config.toml
image_size = 64
encoder_mlp_ratio = 4
label_smoothing = 0.1
decoder_width = 384
decoder_head_dim = 64
decoder_parallel_block = false
decoder_inner_norm = false
decoder_tie_embeddings = false
adamw_lr_other_params = 0.00098
epochs = 6.8
Rows from block 11 of the image encoder of a small image captioner, named by matrix and row number. Rows with one number belong to one neuron. Each number is 500 + 25 x the weight over its row's rms, rounded and kept within 0 to 999. All counts start at 0. Numbers have three digits each.
After each neuron's rows are labels from the 100 images, of 14976, where the neuron reaches its highest value: "lies over" is the class under the peak. Only what is clearly more common there than usual is listed. The data: drawn branching plants. In brackets: how many of the 100, against the usual share in percent.
# fc1: MLP up (encoder.blocks.11.mlp.fc1.weight, 1280x320), inputs 0-159
# fc2: MLP down (encoder.blocks.11.mlp.fc2.weight, 320x1280, transposed), outputs 0-159

fc1.445:500503462501493473564490486534477487525508512516474511496487459489495532470495543476499496534468447525498493507509507492514467466508474488513545487528462470501543469540505490442503479501536505498482469503518494484515517502538511482483483483448499475532502478510556499539504520511478501528516484525495477481524494529510427538504476497485537556489480530515467474551531467502471511546487519536546517496480460498470489477515521500514532514496470521521497506505467480491489467540486495
fc2.445:515501516510471526481485510480524489466526470533481480512512481526494524569484453526518517460473518467493509470444491487452505483503511464447481467517499494474488518506469508534552512515462508548477519497486484484490470461484534411495514530522503545523475479528478489482496489510532443478506505490500519513512496482531497522487527511467479491541535502480516510516517540468523477476463491501488499481528527510512513527488511520477528542499503489500478479504540503495519489465529541
lies over: wood (42 vs 1.6)

fc1.623:486486487502473511518465490506484503495530465482463528485480493543481509526524509497497489546466491505509535490490491479449512489509505444494512515482512520515468513504533500525488487494549466428528486494501506507484574511516468469534474495455532448523497525515466518519518538466517518533507526518501445520503454507492505446497489482504490530516545502501503509526491478481454490497490486546482501485477483525519493495475475519460508475486490537452482519530488500487458535519454551
fc2.623:498495540515473535522505452499504501503472518553476475492490496509568511530497479472532508496510464453450480487511494504527461515491531542484464515552467507494499482507466501527519492475486555581470479504514484503477456502470530513520487518552457495471469468489515485530473479535486495465465513508450533506480545495511509601455494515561505514479494474462527474495465471497474527508488545495492511497542525538512507517515484517534469500462534488469506526448488520481533502532530525
lies over: ground (98 vs 22.1)

fc1.27:527511515498538495524540470487495484472450479482523500501496459462492511436473497522507515534494537516477489483471488493535482501501496509509498454471490535473484475499525520555488516527505546492459505526523484517504486503457518511539530458503484488506526480500539523503565496489489511506509482513491536491518496458502488510522529458505479468535468522510531546514463494556492485519464471518526561456509525486484497466504537508493496515491501463521502500551502488561496456453498516
fc2.27:501461510485488550524474490533517511547522519500539463513488546522486510543547457491512473515521489510533463518515448509505466510487508567518512512524526494534462497479465475491527509511485494482492492486478542509503553500474484521517486517499468529490483541522490477504468496479544503510478521524534450470524525468518523493493475512450499494459496510485488485529532476522487511491539530530521500500456472518484479570518538540467460487478493482518515496471516471469514510560534471
lies over: foliage (28 vs 6.2)

fc1.375:507518479504502517498542512517471508475464494537509535480527525566470545491515501491497491504500552433498519501446499481498471491482509471566515472471515510524485506517468495532480524495456505479461480478473492479471497522526497494476484498470498485498501490481462568500494504501499504470551483482543482500493498510522507489511516498486497566469483562511457466495513482491495482539561537539467492467495487514422504494490503497520503502500503520531482527507464533565478497494477491
fc2.375:478498510539496536500488521520521512541511497514491544518520499490458484505504524490521492472510472485506482509480496503478472499441452499482461469528466485452481477481547518529492549488504499506514495511502481492444514477485483524514532473516530507499492474526479511492534431476497506502490512447477517521504525491480475548465471505528503492544461474422558566470466505546511474505445468546580502539550511476541481494522499529533524459482488495516505510540505493466515491516539476
lies over: foliage (45 vs 6.2)

fc1.206:488530494506505483504518474493496494493455544524487511509502502476526517499497480501517463529509522516464479469537470529466511498504473542496497523487470458508533447491484493546501515463517531528500476483481505509503492468454443540470529498523503552488471471527515520443490523508525546501474476485505505533469518510533493537486472495526522480482456534492521508510533455499446515487542504477489507519487536463507436460497492546479482505512502463509511474516498490500482493487500479
fc2.206:490487461516490492493535507540603540450504496516523506558495551517512451505502470488527525519490448519523515514481500492552489446488489476492479482488531525448505499469525542529488511534463477501455497560479456469468486543517506471508476507506499440497487499460460528472494503509487518477520503493517516503508527539520528464520500487482492498522519511494455473548510517524472522485475505524514499512501512520528539532484534512471496504515489494526514528501497481483545503498453473
lies over: foliage (66 vs 6.2)

fc1.473:516541444500476437501515481515487492521508487477464487520507530512508487460503473454509485532521478487507525529540520490458520498472468477519536551487474484454521470500531521492536508502501535490527484489530532470518517511542486495518521529510426521486505508490499510565474517526558464481486510524471495486479514529513453517459521482550530538541473485464470494538503489490476459504473489519540514539469472515463505539511458475499500504533494529491487474530459519476461483501530477
fc2.473:548499494538492474482507510526508543451494514548519539523476528488495506550513480548485478498491495473522508458538516479524542453513504505470448501558489447497560501522485485485490442469491492514448507523472468475510507476467480472503476481492503497517488522479521472489509504506463496505504521506464510481504485498498446521470467502468467488529510516486516498531480502498521471517513551476482482470545553479512482497522507529532506515484508522498522519516557456508462508446473491
lies over: foliage (36 vs 6.2)

fc1.637:534474536423509496479469479475517491506498488482473514507527490529451532472518495486527500493535470511454498493493472505484515504501524464487496519534461509519525493501481506499518512513541538477488552475459513497496489524482526506457517498539490466535470510528511477479497496472473474495481473513489479515496482524507532524519474508517482497481532491517493547495501499500490524468483512502496490511512551512502483504481507515496494528486500502493467477510467492513530506499530484
fc2.637:521499517510482485478503482525460523530542479481529504530489504477465499512490547484481478493494494473519488487473517519541504480556483567458527509475538480523527524493540466486533473479464475519523498488492486487495520504506508556487534554488476481498509503458467495505504511506502546513500525514488518509518511459520524486480492482492529490496505509496500489514500497514528467519535526484481478511489480511466525505531547497471504514522473510544490483529510522480495458485506536
lies over: wood (29 vs 1.6)

fc1.728:536502459555492468477499514556525492563521496467469495462512461497454526553495508502447443535516491472546498517488485488493495501544485518513507508491547439494515463509524493432497503520507539503487506536506489480494500547484464466479463527521507505489497487513508517488498511535475493505475508517515502465524495525500500493502505494510505483505534541465497460500494488499479526523451508491489463498475458475527483513513486501481508509490498516519506490501475477499534515512511500
fc2.728:492482502503511516523522527502526487491493488549447471509487538480516536535473473514504510435477484502483519481491481498481506497486486506487498474484480498480510530512459510526555520514457484532457513448493470529497494502532529446507551498479492494504505476486500551501501480490513487534505485465480491539464484496518495490501530496466478509483486483525469494544531524470533518500522469521511520424519542534539530479458477515505519524501468505539472538489490514499476486504545479
lies over: wood (41 vs 1.6)

fc1.616:494478447450539493545494484517524501467489505522487456510511549535514521507525508521538499517480519537475517488451492490490499502510496505455449544482487497511505518486537496521513460509511530491513483494485536507514474476482454469501474505488471542476508488480454523459481530517490546545514462519534511492507496530523455525470487505484527471466528491533536483516505496526465504507511471508484539497544520501484507532486522481478509492497478514526517450521501504466490533483451495
fc2.616:489486515460527481476516496487438469477508506505499488489470512507517428512544534510478453521524484484505494528445501518538517484545540489505510536459450535485516516509521522508490483521513497507519469497507551469474548487509479522534487516508487485517482488490514495531550532509477466494512478519496536509478493491484451477499448495470523477530522506495511556509495541509493489487495504523521508541567464502476503461538505504525520488515509510528479554526484472511492524515512493
lies over: foliage (38 vs 6.2)

fc1.481:556531495503489490470515511504496518489510458503492488485493526515480511526478488544512506488532471545477532447482503514470478491518498513501487508510500531496523502507491476521512527501498499538492456532517497464514506518509460528488449518511525490513489452466462544475519474505514506495455426463521519497529503520571524492470469532526468494484477456485514465496500509575463553486496504467492468505494495482473486528498534512469555536493485497518500520496452498484484478527522488
fc2.481:487481498497521470461487456450488467455494525495479538511479496465496473522523466488477477518486467507519482568491544517530507524535485495472494482494472496497476479473549494525484472566452537502511510502498470514519465469539467462528520512499496512453485494493550444470475523500494509524521505497485498497470499492466541508562547478484466478484533516511496526530505485489502477465505492485535531475457559500510512506495513524523479452488489528507477477509534482499492494483496501
lies over: foliage (62 vs 6.2)

fc1.1:504536509498495491498487511486514485479494495534520541492520474504488517468502512467560491515470470526528500462505488473490501463502507511481492511504497514552513485521519466489489445480509527516498486523494495535551499491503511493466521524490454576524506513441486504472518535534521549510500514523501548511506501474520495525491532522476493499546480525475498533501522465478504496508443499500490510483488502486532516449495497502497475484479465487513474468516518514454421503524488502
fc2.1:495452503467493507524518482520481476538500515533485509511481486468506524518499493538448529494552525498498524508528519471469522512506489485512498503505528459489518528485486486530496516476502514494517478519530503478489507543524499433474471498460535483460493518516464482511481472452496497521525469517495438488494486510485526468495520521519450525476516479517481493504468542542481520528510485522463500522534516480452484557531493519533497461513523525480504532494478470508565501530492488
lies over: foliage (26 vs 6.2)

fc1.442:546506514543445505441516525532496508515517500530508471507474507496504489441507532470491460518523547487488476495497516508489524482510494482481473537530462467512497513535460508476511501498471502473529503511458506476500518525446533503482502487522472508494484529521534473483493488546543478485511499496510502538502516527522505499496494483519529505501471525462473500466450466514506477520507524483497477476493495542497485529475494536499500555532447478527516503510503497505515498501518446
fc2.442:476536486537477483469515479494478477469509529525494493493504518484515462475487461471463510499488478521481480461500523471510506511512520458503514490461518504461525509505460535572513456522484496490529482533534477557469502461477460526481492561491535501459501452495531504497512525501470488495488490503499457498484496511477485448462496501521491470504489488503516480514500507463484486482505505441481480484483529550480479466530516510454474568485524511487487499547499500518545512514470521
lies over: foliage (51 vs 6.2)

fc1.499:474519520519487526456467499470515489497540485515471528486468537507509519505530491498521486521491479498476496550517483492489531489486467533490484491542489562520544523494508517500493499507509485439508472495475462545476549496495488529476500478470551497512459495479519501499497461486508506505490514555488522518541492503482456506457505499514529528511462487498527508497477481496490511481560510582551505440487455507504449503485488530500496500542454525495450497511487484503512521495505504
fc2.499:482488470501462482523481519508495502521450549519473530501490525495518490468514511515507469511474512478479486496473483514491496486492511574511518509508521444530464489518523509541497491495503523515477487487462547491480492516464514484523467534500509486480508516530544484512468511533499494554527495455539489459456550463501470477484461470524494535502510538536528500473561515505493486548504465498474526498468496525485509506523465493479499478489503470502481502495525521522490470524442490
lies over: foliage (34 vs 6.2)

fc1.57:473509549530557512495502517519482509492504501489519514514510469501478562496483482521513488468522544538461482501479483479482504464484492445527532481511451496525526478524515516509521500539536520528550494502531510459488508504470520490469452481470479517487519542482516441481463531469486496501536509524493475491502474486517449455504507529502487501493522477508484512497505491447544513504498544475444529458453511492453543496504487479516486522459527536499490494512566491502465492499492516
fc2.57:492553483488519496496501466499483507508520492561498494474518497553513471492537490518494473523542456496520519505512468526503486487506486547493502498504508431522551496510544527489474477455477513502486526532501487541451521536473496492540486470478488519539511543494509524493510518496458516477452550476524497448491509501464497556508493482483503453508510477498530497488558471514487512541507514470508488507520529513517469494503521483508507490489495462482519499435504501451547548479517505
lies over: ground (86 vs 22.1)

fc1.464:528534500456490506510526494454528516532573503532479497487442489486512561513510438499533454493465530533503524517482480480494452515498545519531493486524467521533551496533515482458548504524496520510515458508480483500488473463526511529473496465447518463435475502481553495499478518470513525519482509505500503476510507501530521547491485507506524519492533524525543475519518493491477489503490526532478510515471535488481507488481496471525482490509498524524501484492522521511512492540505496
fc2.464:507508481527515532508498521481535520498501511504485484533526506462490480518494521500451498523482517495500471489514519500504494515459505514512551520468526451472504505521504517474518525477487483459511462479514549510517478544546508506507491572495471529497542511481471479522491531513498507520508509504512497479537513536496479486467491533470486497513474539553486495484522510531470511461498496518508470481443478541517529498481487524540494502503471538452497495487510515473445485479463500
lies over: foliage (50 vs 6.2)

fc1.417:493517500527458494501503477547503516515511500455469498474492461478477529504469479506460496549490552486523514489500484502489531477515465514508532493446519464488474499539492493459474437506507494531482515488527512462486546534531520466485502557523466478528503462481537525558522547532491478526499470498478480497509534541467487473469480489505517504533518497466471488526491504514490486523498541522507509496480471492485507453533462502443508469473530481498474513483466490532434523506478491
fc2.417:530524465495495484508481520488490496468504497496426532514517493541501482478474542481556457506482492501488520499551471492510447457492448520483504510527458477454518502527483496515531528531507509535470461518477499509471466475529505497521524485504524515519475489467497484503493453486521542465509532470457508463537452495518482555489519517510487518486521522455474478484497504493470548515511498500503519494485543529550455526472512504538522532494461534517492504535549547522526491504463500
lies over: foliage (51 vs 6.2)

fc1.600:501461487492505451515450509516501524549519537517489548509500494493514514524501470502510519484484538480487551524537520462485472474451513551514486531489536525486523547530513539552490474533508505513516512508485453514511475480506470479436507530475486487501482506503484513512486516510475542551523501488489438487469531516467499505522509546466498509511492505515490511509479500520500527492466530510486530504478501506506495496518456522490488522520478502491492510554479476496515497531531488
fc2.600:466456517471492468432497514506468507484470465482521461490497499498494506503486529512521521521475431500507496515503519498528466499508473490515502498537489468462491524486538478472489519468486516482543501497530505504506518526456520536523493488531510516484553515513542484475495526524500506492554522482509477471462463536503520501492477499496488501510449513488550510467502528540470528479537487501485509519451503501508491496465501509531478486501482504478502446490514486494486514482454490
lies over: wood (34 vs 1.6)

fc1.94:474453473503461491509478458495521557495535532531511528486494499485473457524553481543491516499537471541449489518501502541491491541504524509475503474444436484514524508519551489526514467554524468481534467491498481475494487483455499535516493493490486528524470485492508463498524479484475521509502545506506505495521495490483477532500471507520507500456497483533486500452518467514457500475481511544462516480540454507514530503514528521535500460513527544537477455494489487479468514515473518
fc2.94:525527508464490532496486461486474499525495459520446468502478456510528507517489516457465474495483488478495476508479483494540544466509483530515524517531523511517474517484464541504475480421475519476468512517529473536477524506509508467515478532525519489463490471522545508518500494526538468493480489498490525502487506506532530491472506530486527530563520517520502510513473513493466482546531478430529501502495477486511475497513445473458534505506491467485514500487476542460475452533431510
lies over: ground (74 vs 22.1)

fc1.93:502521490483548466508531488482532484507441484495520474511531454500497512486481507567515506505509472470521522491480496511482487493518518527539486483492522498523496434487495511514473518498497532526531496521468486507531525492476535489525523498514537483456495488532482468504484519520522525514462540516506553482503505519471521444499513519518542487478512518466501497503492507531502525513521489475459483538485517465495485517497499522463520484511489451548495515492513485505515484462483517
fc2.93:525494509492502509505527490497511507488510489507470542469483500495431536488564537485543545489473515473492512512488516534515507466483500557514484521512551548464505474527524475477500460503513474489497504478509467502477489526519502539513487465508494509512507493520518487492485501505496488523502492509524507523487484461449478501516536442526463512487500518482486490507492526500525506487494462514519555495548486450475490503506481528453499470498515490487464509529525516493493531505486509
lies over: foliage (32 vs 6.2)

fc1.152:512542487479548521483486508465460492471514458499518517548515496533516499499478500477514532535520524527469454522524481508519486488487487471523531490498535485448524499504469499520485483518479468527497543502503472488477524532493544517504511479534466498480473498466548514511528515502477521487482491482501571523477501475497498500503489525526538491503514481460460515479478495476510430501493535465503553465537527534485541458507442487535481479521487502469451560538475489495455486494481517
fc2.152:513495468512488482501512503499484472540526535503522471485499499500504496513494528521483477533487461415489514487499470521480459544540511497490505543492513477489547496510494535524475486504537507489518508529534494485474517497494446497486449524461556510510484521454452485522504472463493555550509544502512467499533515549493513500500556538446483528521449501518502492516481487531480534492525511479504489503488460505473495503509471470486539497474523535480552428464530502481509528509484520
lies over: foliage (30 vs 6.2)

fc1.319:533517522512518538471517485499468492467496489493501559501509497514462528512519468535496521499520502514523534488512516523494462515469498506526490466482515530527524482515487458542445535506526556471481484486496437517491431517518540512520503469505523461499518460479497525478492484501508486554491502478513504556509452487513505510500469530525498515517529535517481545494528466516455526500459497543498457471494494472477505424489522491517520541467549475517520507495472494499513500522484512
fc2.319:502507477507473448487477509501504513570497500549508510456479487514494531472455519522497512500480490480489477501499523502500517482514490535482471506469480483494481492512523489460496487479522483512517504527468482495469489474480486491534514502498521536516537517483469509482501500476494509461507484527479497499490505478481481517506507444520492493451475508525537492511494515497502472485521523506515475523548524474549489558537512523472479507529485529529459513536449545469482485490534498
lies over: foliage (29 vs 6.2)

fc1.244:517526524516478479492490475521466540473454458532430503500521448552454512516514529515520498512463496514492496444496519507492541505499549501496505467493496497498488416527471443509484498524496524518470481468465494505520495497522502511493517516480480508493517501533449492480481518507485479511521490473509498513480525504528488487530506465548515523504464467495489538498489461491473536560453415524505443504445494508479486510527523512471548529503503506471494474480527480546495510534481525
fc2.244:518479486498481513515521508452504516510491503493535496518479478470485452501509492496486537485515537470491469557454506519511501455476480497497475528449511517530496497522471482462539519511491510484504491515549538489528530484484545451532514512434538487465513482514478538542490506512508501477475517495472539504490492478517511533501507551492497489506517513492519535534509530496491479480521561508515523490567487495545544522477490507480526479480453522543465526459494524494536479490562465
lies over: wood (33 vs 1.6)

fc1.316:531465530487550483479489468506476529500483479496481510501471533494474520491509472528532500519518506481467532503469520512473486500464518479540465517542482504502528484451513464490487485482507507495484522516489515492481465519526507506490498454520504526493516488571447488503504489507497467465553465458486541463509486489477498479489510515517477475520476511507514520526443463516510537472523506541473530536544508499466531517488451491497499488475497486516512504495453476527538528519523471
fc2.316:482527482512490528547487458488527510492501505502511522552493472518509499509513494469442535540495483498498478495504467478524499527502525525479550513475482520485522551524517497545495510501497548504495500511511503506481519473525472523523526519490519521518466489469516472485499485497511520536452496550500467514487489476518509493546473464499513528465490507475505483479532490512486486488525504451502493486439465494512474496456513549487493487490503474501468480481519523488489455483497505
lies over: ground (89 vs 22.1)

fc1.311:476507517510488484525483492515500532516483527466477463482509499506479463479499525489497476509497518519490523507487458481482484458528527493486489449488475504531495495479544565520521483473488483508511532547512498508501507527479516429519499490459485512474493470514542479491542499535504511572554536491543542493539532518504517473483506481502542479538525504523491513509484472547466480505475500502476553482519496505493500521480486477476546497492530477501500491513483470477531496521520494
fc2.311:498532453537505497505479395478530434481499505526479492516531469518479474521525473538503524482539507464485550509485510496517497482487541507483486489522500528488478492478492481521471506496541519532505496504458508489475537504479471510526454523494512503517459483493517470536483553510489498521523535541523466468501489512510500447455491487496506502506515496487496553534525506558499483493498509495499468497509499458503498478503496519499496498509496495481488488505477508504502600536453495
lies over: ground (68 vs 22.1)

fc1.693:536492501534499481496515503537535502524495513456518498538547495477489497527492470507504456520521493506531542511483441488468472516512516488527518496532519475477486483497517490504494493525507500496495498514504498484484493494476422488492446506500472490518515497524545491518514466561507447555489497458518475466536491500527467486504488542539491538470526460445461485478485459538520507531513487464515498505469523471495520494507507509483534497536499499532552437489510512476477498515495511
fc2.693:520495540446556521467500537524524500537502498494504547511469483480438545504498499511487481506544499518464463479507583517496509511478562475520457463482497505504526513471490541501503484484523469484529557501520547511551513513476537484464543514492491523507490458496498529447544509473490462471481503480522513492503464488475519502523494478440493463522500516492509523521500502472508505500482495532480493512498543546513467529449511479537500532519487517495436533472478487519506487501499489
lies over: foliage (39 vs 6.2)

fc1.89:459503497560516505521524478550523482532520523516478519505512485485513525531487476507469510445458464446496527483505498481495503479510458501526505497483510454477493493501506529439518501522508522478489500515515465517502518531524491477494540468516519499533470443527545492535495488504491492552475470511513494468499512545490460504481501504483464529470546497493527527555502496501509469495500526513464508446479532482463497483513517480484518509505494503537525414538503513472510488504530508
fc2.89:497450467469518530459461479473514476483517487523506493548499531527500492538516500539495474537529494471454516524466485481464467558528543508456505468539545509451505552498465508517516545455506490503501506499462533504513484474476501493516526494479501513467487511498511539462505542472522477500508562449497456502480500479510525511501471531499495516527490509478477493525529499537505488508498475484514472521514495471476489483480467512497478552525514518504500539473506490493500486490483539
lies over: wood (27 vs 1.6)

fc1.50:544502457505529486468511534525480486494468535496481471509521497475509488538498502460524517524494500480508494550501496454505492532489505473508486508507496530444480516483495530489531510474512545459539517508485523507557511529488473485556485552515484468517494473491476517507465497479527509493464495527453501509486492509484483502474467517534498529524470486495502513443469485475474515481529491488515530536488520519492496560496466490530522515526482535541449506531478493490531495469507490
fc2.50:519483534470542473515521485493462502474483489535498494511458521480518509462536514551491457488493506490518530448490486491516523476538523454514513496509524475551520520494478484513453474502514446514509494532507479484444507510506487543502525476523478506497473514483477486473546520502435460478528525495473501508491530497551452473458494480498477485504549502514522524553502471487536471507476509525499504494568488499494500477539490497503528502531518495489524494517490439481442477468466499
lies over: foliage (36 vs 6.2)

fc1.558:493493525511451489516478483470539535461488512504534468507500512522518480471495488488524495500479490494512523449471477520496531499510489488520485470540473466509448481507459524538483541535466545481498491526504561498473477521472491504485502504535499493515510536436473517528510471503482499476472493456495481486501477476508500507527502504525484512475487512512516592508514504504521527540516529505514492525514462457527510481494516493439506497530481537524529511485552507500505464537497480
fc2.558:484504489502513537431465486516501486477484465501494514528490508473504538451491478499491527489501512470492475570517486479520491531480523469531521468521510510512484490479508481484540478494492459495485511526469470524522534517509444491489523485466482493465519504541530507519496487508541501474481511502500515479563516499463537488486468470483499503476485530479499473510488532554505520485491531475498471480457504524474470513518489509495484508558490491535481497512499506482512523500522497
lies over: wood (28 vs 1.6)

fc1.386:496507494522460522413513503499470508485519540526495510457485483511491469525503464519475505518465475564489467520538430483491493443520508501524517473525485509482547488533513496521491490489519506507547462523504486503476508492579515491481455505523510480526455492469468499505496481462451484439488539550515480494475504495464488492524480528468489485477444482539495467461465461511499522435500529542563517506527489501514458509488500486487542519485478492537489492511508495511481511497504492
fc2.386:501503511470526493539516512493509530481503498451491501545492528530487510490532537503485485499517551444498464489546537511509499480463492522519472489482520479559463493493506500508516506489506520471504529479507495506495505505504537448469509535502504539502538513505501531487503474531588507551502479476532482517466492485488483483490543482520471525472529527441504510519518533500484439559518483491501495486465484477447510491509500495451479521506463513513493470502480475521459530507468508
lies over: foliage (35 vs 6.2)

fc1.215:537519473476487503520489497565504510513556474501492543475480525472482495537452544494456446531461526516527521490503488478495544547515508507514496491524517488532478497502516507466510475483511476473477513507504496478486479582494486428527502535499519482552525491515545501468553559512475491531512464491494489482511484502513463518480487480513484485491533527496513494472497481480468501509510504499478494449541495486502522498537513481496517503532525505509476501515463551476492507520526508
fc2.215:517456494493490447475525511489478527480479498522522497534476541515513515519483454471522454472480480488475529503499502492517485474512532470486532520499497453472509573509474506505488511496528509519475481510444482515546473504473473562498566513447480536487467507495500491505463486502488525505498550472489498532488490489487452539479527525484529500539515510503496503564505501485559564512499459514500461541503510533453495460468511473523501504517494517523508474521530468519451519492457503
lies over: foliage (31 vs 6.2)

fc1.736:535539521487495450533507505480491500542587496529495537525509450509535486488482468494445485464515521500511484489479446505493481526458498536505534534535473512453531481488521490525487519506507464493548486533475524507506494523509510521521456492507504502525537529460483524508490497503458498572483476537472498498504491529524480449493467535527498508520478528489522513493488486499497503494478482490496485505491514512509442523464542496475534524500486495558466531498519515485517512501535505
fc2.736:466469475519522547457471491505521524464427521462485455503478520469473514500488511549520546520470490495517509489511526482507472463532492477527508474496518486528467512512494532469524481482522503523447527490560487490494483471485493482485536519498507506497479503535504491484510521476578481436552507472531499514516496435487483515491524457511538529496529459527473487530518506488519489515519502491505533518530514497496592459514488492508467484480529475467496461508484483492484511513475507
lies over: ground (91 vs 22.1)

fc1.54:471528502495467530497493472483478529495520480502442504507511494509480570477513523564526529535473450492466480452497508489493495470543522497509482511515503502525493490504503498466491529512525529505464516484472468495485510493511515499516486467505527532509474487547485509473453458455505490522504492500539491518419516493484564465502437481497501499490512482486479473498495527494536546512481521528537470504513495467479494462513490550459540527474528537468540458492457494540498475482511527
fc2.54:477490479498510520512498487491529492525494482485535501505502482495526460512468485441490486496490487456533494547475537527508512546487419543494519508483518488493487492494533513530531503496511501517481510514532533498483471519484530461511493511510512452484476504508540473540512485523478544499486507489478493501549510496522488503533550538513491493484481552503532483504492502489500516481479492502448525489517468505514527562494489508471508485533443471518473514471522512452529480511517480
lies over: wood (26 vs 1.6)

fc1.366:505424538505506529501531466486542520492470437491467562535501499523463534465512445534472490510482489498509455456486477484469506477522491481507500540520438500444528483514488510506524520532530520482479495519500474462452516505496526486501484497515512506519519476508474521467487511496523484446525471473502487528523487499487470529481510480482487528523497499523439500531488506518549526551466519453507529460469516493558542492471494465522482503488466487537489556515507498485502482476477515
fc2.366:507540487502501523513489525505485514502537508530516469488502499501572502491486480473511502492535511488487503547468508512503518518492509471485534493476520449531475466529497521458509500484492487518496515493496484499525491500484424504492539443474440539469477542538516490528496512491497478483501570459477476466459465479525497526488507519530512471492466488478521521501520511520488467486563511469473464502501511474498504474504544526457478485500547515477521513452500578498545506496546531
lies over: ground (100 vs 22.1)

fc1.119:576487477498502487524520540488510484547480459497545498541500455512480487523482486498522512496517525480520495487492494533501517512474461485529518511483512521482508512492512456470498539489515481500490509514522471473461484506507487507509500498523526516458520497473496497513502467519491482511501535511498524527499493490494497467483514506482457454523511547491541521501516472489495552463486494481456485497506494506475524516513462488490516483553488474480444521500550545498516472457512504
fc2.119:488493489469489510480492501504552511487538510518430533504469525525486527492535502478492499514492474484474508497504475497483491520524496472530495509491490486491480505510519491509496498518534571496555515453491510481465553515560531493479498509485483523495536524522520463462525456490523517523509493517497478574528525568494492503501554505485510543450529469537452478475485462482501452552453508495502523505518533474517447482480477519546504505471507509465524522515493466437489516504504510
lies over: foliage (27 vs 6.2)